{
  "arch": "vit",
  "width": 128,
  "batch_size": 64
}
Rows from block 9 of a small image classifier, named by matrix and row number. Rows with one number belong to one neuron. Each number is 128 + 24 x the weight over its row's rms, rounded and kept within 0 to 255. All counts start at 0. Numbers have three digits each.
After each neuron's rows are labels from the 100 images, of 14976, where the neuron reaches its highest value: "patch colour" is the nearest of a few named colours to the mean colour under the peak. Only what is clearly more common there than usual is listed. The data: made-up waving flags.
# fc1: MLP up (model.blocks.9.mlp.fc1.weight, 256x128), inputs 0-127
# fc2: MLP down (model.blocks.9.mlp.fc2.weight, 128x256, transposed), outputs 0-127

fc1.84:117145132130121134135111114100075135117080173120162141137091124120152128102133115116118134137105139129149122112133125141110121144135191133096085129081092147076125086101119113153169107114114102156121139132142127087073129100123141104132152124114129170146125163137113095125175142117102115124155110118130137166141124123134157115107088100165162140106158135104109106137129122211121148091123
fc2.84:175125119139117121128120130125126128149120139155133169104118152169142121097130082153089127087133152169072147107114093097119163105122136104100161174176155107157118139144151143136154155133124109142123125162140128175153116127146109155115111095132151143117106096120080086122124133137094112163141106125126159164111148117164088151127148152119133132114140129081150127143175144095140178151108
patch colour: yellow

fc1.168:131152097114102148128176116118103107125108148115139131118099097165131128152179133154106145127132128133121158096146111123115122130153146147078129167086113119081143119143146081136155150120109101161127121144107117127079125106172145100174154144153141191138103150145119106119168113126130115131140121129152135138129135073178173144119105098171150108101152140100121179131122156140130165115128
fc2.168:157137113124110087130114121099107117185107152165114117105119129137141139143131071139125084111163152136088142122136136130109152129105119133083163180145140088138102129150140161153129126116147150111138109128157169144127171130125132135111115094131122124114094148096129109127104173164128127151147117088080170086135121122165108143152165142098129135148120125097125108109141168108156108137056
patch colour: black

fc1.77:072100091153100128124138120117142141150134154101159105159106112158169139118133130135098166109112123132166157108173124146129180098161102122133090145137115129069120164146144113138145113117150052132102132137168108088138135102165126105168172155155165152126140118112139111131149092117114120158118142138158130138097093114098175122131121112128119116090136119135110130101119139123103143100143
fc2.77:137132179086163107146125091119133110133140111138127162116103105138133140165100145138154169140162117107123138149081150138112111175077148135100124094092144118148151148127132107148086143120103156119154115160083119129123106144094132118147140095124091124108109130111082151109122162145131132179132157123102150118125154123089118132120103112096170117133168170127144129146090076163165122153120
patch colour: blue; green

fc1.180:104119101139104116119092138112138151098108122136149122149140109082160141140164158122178104169151105125116144114155155134126118144144150113155129141115072155098155119142145124112160118134131083120078121150153117080111159112134141096163189186113139087158119126171153128161138087112120087105144120098133152142115096112115150089152134134111150152124124119099158122128146123155089128110139
fc2.180:168115090123097136129131123127177107111160152126114107145152068114134144190119181132152128133171057142127131129139157166134120142130130139145118106124126169121162118130131146118115112118116143121069135116113131116120095102129131136105106114112133097158124113142145144131103146069138195123125136142198127125155141122147170146156145137132104163147115131151128117096158153094143116128100
patch colour: brown

fc1.45:146164114195118097091171113115097140134145156126141150146145141134091135095123112124134145112121141149148116166126131122150134114141144147135152184138110088123100130168122129109130163098126096126084146113135127127092135116117159093093093204161149144105153128109138124125155144114130096133094117082129119141114089116164148123137139140131144191119107130105149111143084167114124102121164
fc2.45:107159136140131134145132143090132110123105091171141132099158167152121108118175131114108126114128179126083127124114097075157147139120134117097131156135106152137136105137097116113101098147121104130202137120104170123150148126094112129166124161115079140130135104110142151153106105189129108119160112127038095118114121118136099120124129110151107129159146129128106097121146142152136134152139
patch colour: blue

fc1.105:160108141140125162135097100143094144119091174096117099102118122113088090125148152071142154131145104138108147102133152123135143145106142166101048138136117135096110125099151129157112110112117098116126125154178120168080125138145170117104105127112143152126133154151129136130151107146130169095086146113145134170132096124108156165111105143109128141101116145097129130126104142178101093135126
fc2.105:149097095088131140139078124107150133172146104094125125098142116125092119121157142140155132112123087152130081138134132096116115128129138134097123148115111154113126091089135139123107114115144100139119152166123117102128139113188112147063108133172097150171099123135133131164077073092112137120108119145169125150127127101125144162117135144125085162117152143119082107143163111102120128130167
patch colour: green

fc1.1:121135127130122136126128084138139116131175116119090175125103070153108139164145119080113177109133106157129166126130181137120094195150105123103125181127094140138133142148157077145170150114130111140128108169118102129123153135129128083128155120162151151120121113069086145138158145124130118166126092091148123120138108114127159148114122145123139143148131128093104116143123140138138097160137
fc2.1:111146128139138141145129164110128147119080165175174070184125142111131151122124145195149095127124128121128123161135098126127136089126141160175121130155146102128140126159081127109127127135104160110078135085096132102150124133114132098110134183098111133125164141147150167124120093100122136104129175123127125146127108152107109123096152144124113119094093106167144112136083106128104118110133
patch colour: brown

fc1.82:125106140115171149119123138154139130140126175131136141142083111106125149123133103162213124107117108131146145128119175142082117144166130137129111122111103157106124102154135102133151088116114130138099085117130118113103148150157111099135148108118112119071163140156116102136148144091121134096136154115152172162116124138097141074168139142117174113136108156155165105153096100151137088122131
fc2.82:137119100114129158128101142092154154121151147165137147132120124173133119093127148137090105122137123159133166131117112118139132111129131120120135132147152086142127097131145155141120108079149121123053139145112135125122149178105133107137121147111126189091127105137094110110126073107172132176143125139203152152113137122129145174057131136111097118094145145136095104148128128136141133125102
patch colour: orange

fc1.64:088152103146092150116171128105121107098090152132168115134148130103142120118134134150141147149148120139141129130147163126110128129114192161142068144082099151126177121158092123111122122128123096103102154109143092079078120095124151078145099134119122090150116144121142155107108106116143127077119150116139130138138120130140127174148113116177152143125123141136145093140086145135077137139150
fc2.64:119159173145164108140123087132089118124146088149141184129145182104070153087103108108162148129117161118137149177130121136140120104107105152140160160099130105137089145151131134089105167122118150131119123140116145121144114126111123151140151162154124145098151134112126157128092144158148085118108120093100119158142098135103076117147115163103105139172091107126142142143130100148136117155104
patch colour: brown

fc1.100:134177110212124164108151135164139182120100119114122150115127130076134144104138093139171125135084152089129117120137166127136126126179102107133146150108124120108088120150126108102171132130131095147094113135136147151143145113133110131128136147126134151103104168139180108164125142101110126126149102135143084133135112172145151072116132152118105127121065120097133132109144133123099137123127
fc2.100:158111122063128116134101101128126073161158132147112138125122096159100136152098147126125112126132096146106115167103132132123114133063139185132150150117126134148149139083136136142073148130120161115112160129103100135074118131107160151108119126097112110170124107128118160078138106096155150117127144109165119113139155084132147154144124135107167143127193117144146142147138140099123113122104
patch colour: pink

fc1.38:109134111121137138103155121139159136124121146142145153125151118072160153141142154123150145161161123151114123087139149146100133119138176144116068118097095178112177113130108143113140083185143081113127127152142108089111166099149090124175158109104137090125089139120135107120106133112131130071128105134133147150123144152126157121172094100150128164155132153125140099099135121140108121129145
fc2.38:117129112134131129134124155114117131123100114159119106158144134124139154105122145147142089086139130154152085155098126113086123141090162160116158176087176124154114123139096132143106119083099166116145123098143154129125112092105096141102104122134082119129117154139149127121101139146135114121173149113102134162174066159123106127135169133131111143173105148141113128169099093091136132174098
patch colour: brown

fc1.190:141138140117116123165144094066126102125125128126144127121102130173119139058125127156112150087165139157177140129126100098145121105127144176074115105141136101126131114177148131127117180144125119116113172128095130125110073139088139120159125136118136146158114098136079127124122096133115114190119134116144125155128111101115130176101130121151101130125139174114125160107122133140141142179139
fc2.190:141146094125145129116133151177144146146113130147110103128116119113120122171141084123123092178116105112084165110141127150114160145138103090141158156174117120110113128102103165148156089134140109114115125103188115149159204149199102118135132141114128102089148139091154123143145149132135129079133116129125143107110154129133137096142138148129150118119107077144115102117138127130124125077112
patch colour: orange

fc1.237:137091104134112157090156129143198149142135125158093116146151099166170150204163181158101113151147107141143137055097126108093149142131144112133154139136132129163156117126094124119136078113125095125129161132123133154160131126130069110135127110115112130136121104101152088137147130112127136121130141135130138138111133097149128119130134077145142098149130146136113086100113143092148122138133
fc2.237:155163131127125095154113110089060119115112148131162132135101148098152120095107078118131133082156166108119138163169146119110122110125112149127123105147115097105120141135152121109163161151136141117041117110140158104106114134130168126135152139107175128154149151144117111119146118085121147136138109099191143134129107110149146157134147150099114143110127101092166168138155134153109127125128
patch colour: green

fc1.241:157142108162097143129130101141093087120071106124128129111103178105103095095154138130156085113104137087132133125137148134142164120130168134124135124078127100088113167101164110134129138167121110126123125136161169103084145083113144151116107120128131108117100192130132115150148143117112163118125111135133115062124130144166167173149095121143132103117139118089145134117112145147155145137134
fc2.241:120090148105146112126070118138173171158187155119125148122139098170105164118090136097101157125098118173108139153116083099133122146081127120147146133167133120164111131110124193155115113093134134135150139134117102173128150152124124129075138125158111154110151089117111128090133115157116117135098111136141155154124107130104077130143132160125111164117149134140126151153143105124118122113100
patch colour: green

fc1.13:092134079158126183141128097140134167136106153100141136158109118147138121117152143124127142125084099133134137081135136124088148129178141109115091133114101162124130103154115124142161105122111100158084118141132111098143124126128116101140141116121107138152142098097138108105161114068113131112136162147201152138126118167103174110128146075137146123106109129136130102100082151180121130145129
fc2.13:072101086149104178113079147112153153124128132110132155144152086128128122122138160108136149094161071166126115068131133106163117129165152130127110112155116142135138116129114133126124123146152077103076139133144097129156131140145112115134123148129109126139120090136146118156086104111152109137112086113216123122123108133143179136135165131151132127163101145156110129112127128128105135144150
patch colour: red

fc1.253:113108080118143145126116097154164124150165156103150117178072105159171112136103153125116102119113097110141149139142138110080141110139135106105166109159114099111114185116163132171118101089152140119073120153138135124126150163140144120118154123143156157122162122102100074112152105119129147145069153139157151115113124146097139110128115102113152110105136166125119137136113136111107094110135
fc2.253:121124168129136118122140138112116130122122115131118106140125142080098159159116152134202117129144127115149119165108160156090114191125103150149102130063125151117161127115096125113114152137102183122127078114104185103122129096085120124123154106138107094138103142121135168127153159100155154131139164118141152095118140149095142099135119117104113146147109100165163128128094111138152103138133
patch colour: blue

fc1.212:126095148133147130100150133149142122119125121116105116134113092177124104114113101129104129126148128168160171144130094127137105129151155100111119140152141083143099128143148105146134142081132117155120115137131133144082117179143176082139121125157163175087128112133098114101164104127124104175069121105151147120117067105160140151122114136151144131104129157092119170147075111142142138118151
fc2.212:107160105153108147147130146099125144143111122157145116109144140094134148108176138134161109137120118094086113124128153128138157122129082118114149161133110139120139118124082120116147062138122127114145124093146154093162159098122091134133143133104128099171118138110172176173103143134135146075166105131116093139142141155121138098144154124104103133151100092129117074117176175125120112109088
patch colour: red

fc1.246:114141096155125130112131141135140110112124155145127099188141118133138113138203167126125118191134095105137150132140109146081155105161116115120173149159117108151123127168080142117134115124151109114093155141121123122175168175120126087128114168124134146111166115149128125153148100082113108101105159126140127153101099133121139090096130112125136135117094128134119149091106163128135097090160
fc2.246:118101105103160134105075143148152110126151088123124159128118114115129106108103134096149120121138096120143107113155116135183095107110138137144115105125115132109124120106174146136113153172169129084064153143168105121125121150137123152100071117143123124113134117159107139125099106085139115115118115128214101142104109128105204149136119098086131136152123133131100116148142122121127121138118
patch colour: black

fc1.202:097108100153129140132128109126125131149120166098182097149098146134162106112131113139121124126100128132158130112147099124138150087158117129147123104144113155106099152138136113133126095144177085152087144105175121093128127087127114129153155184109167120153129118144112119124114095117129141132090164170171132142117083157108140133156126147148125140094117101148141177093126153131062156091136
fc2.202:151172170076134106165121083115105110149158163138121153120102137116134128162129170118164142147146089111149125183111150143074130131120153139108142131100110122141156154117127131159110114134087170133134118161070138119111124139118164096094145080118113126157089165117103137112165157125127148162125126109115163106139131125095095147110114115114131141135182160125137114133130110118163092127121
patch colour: blue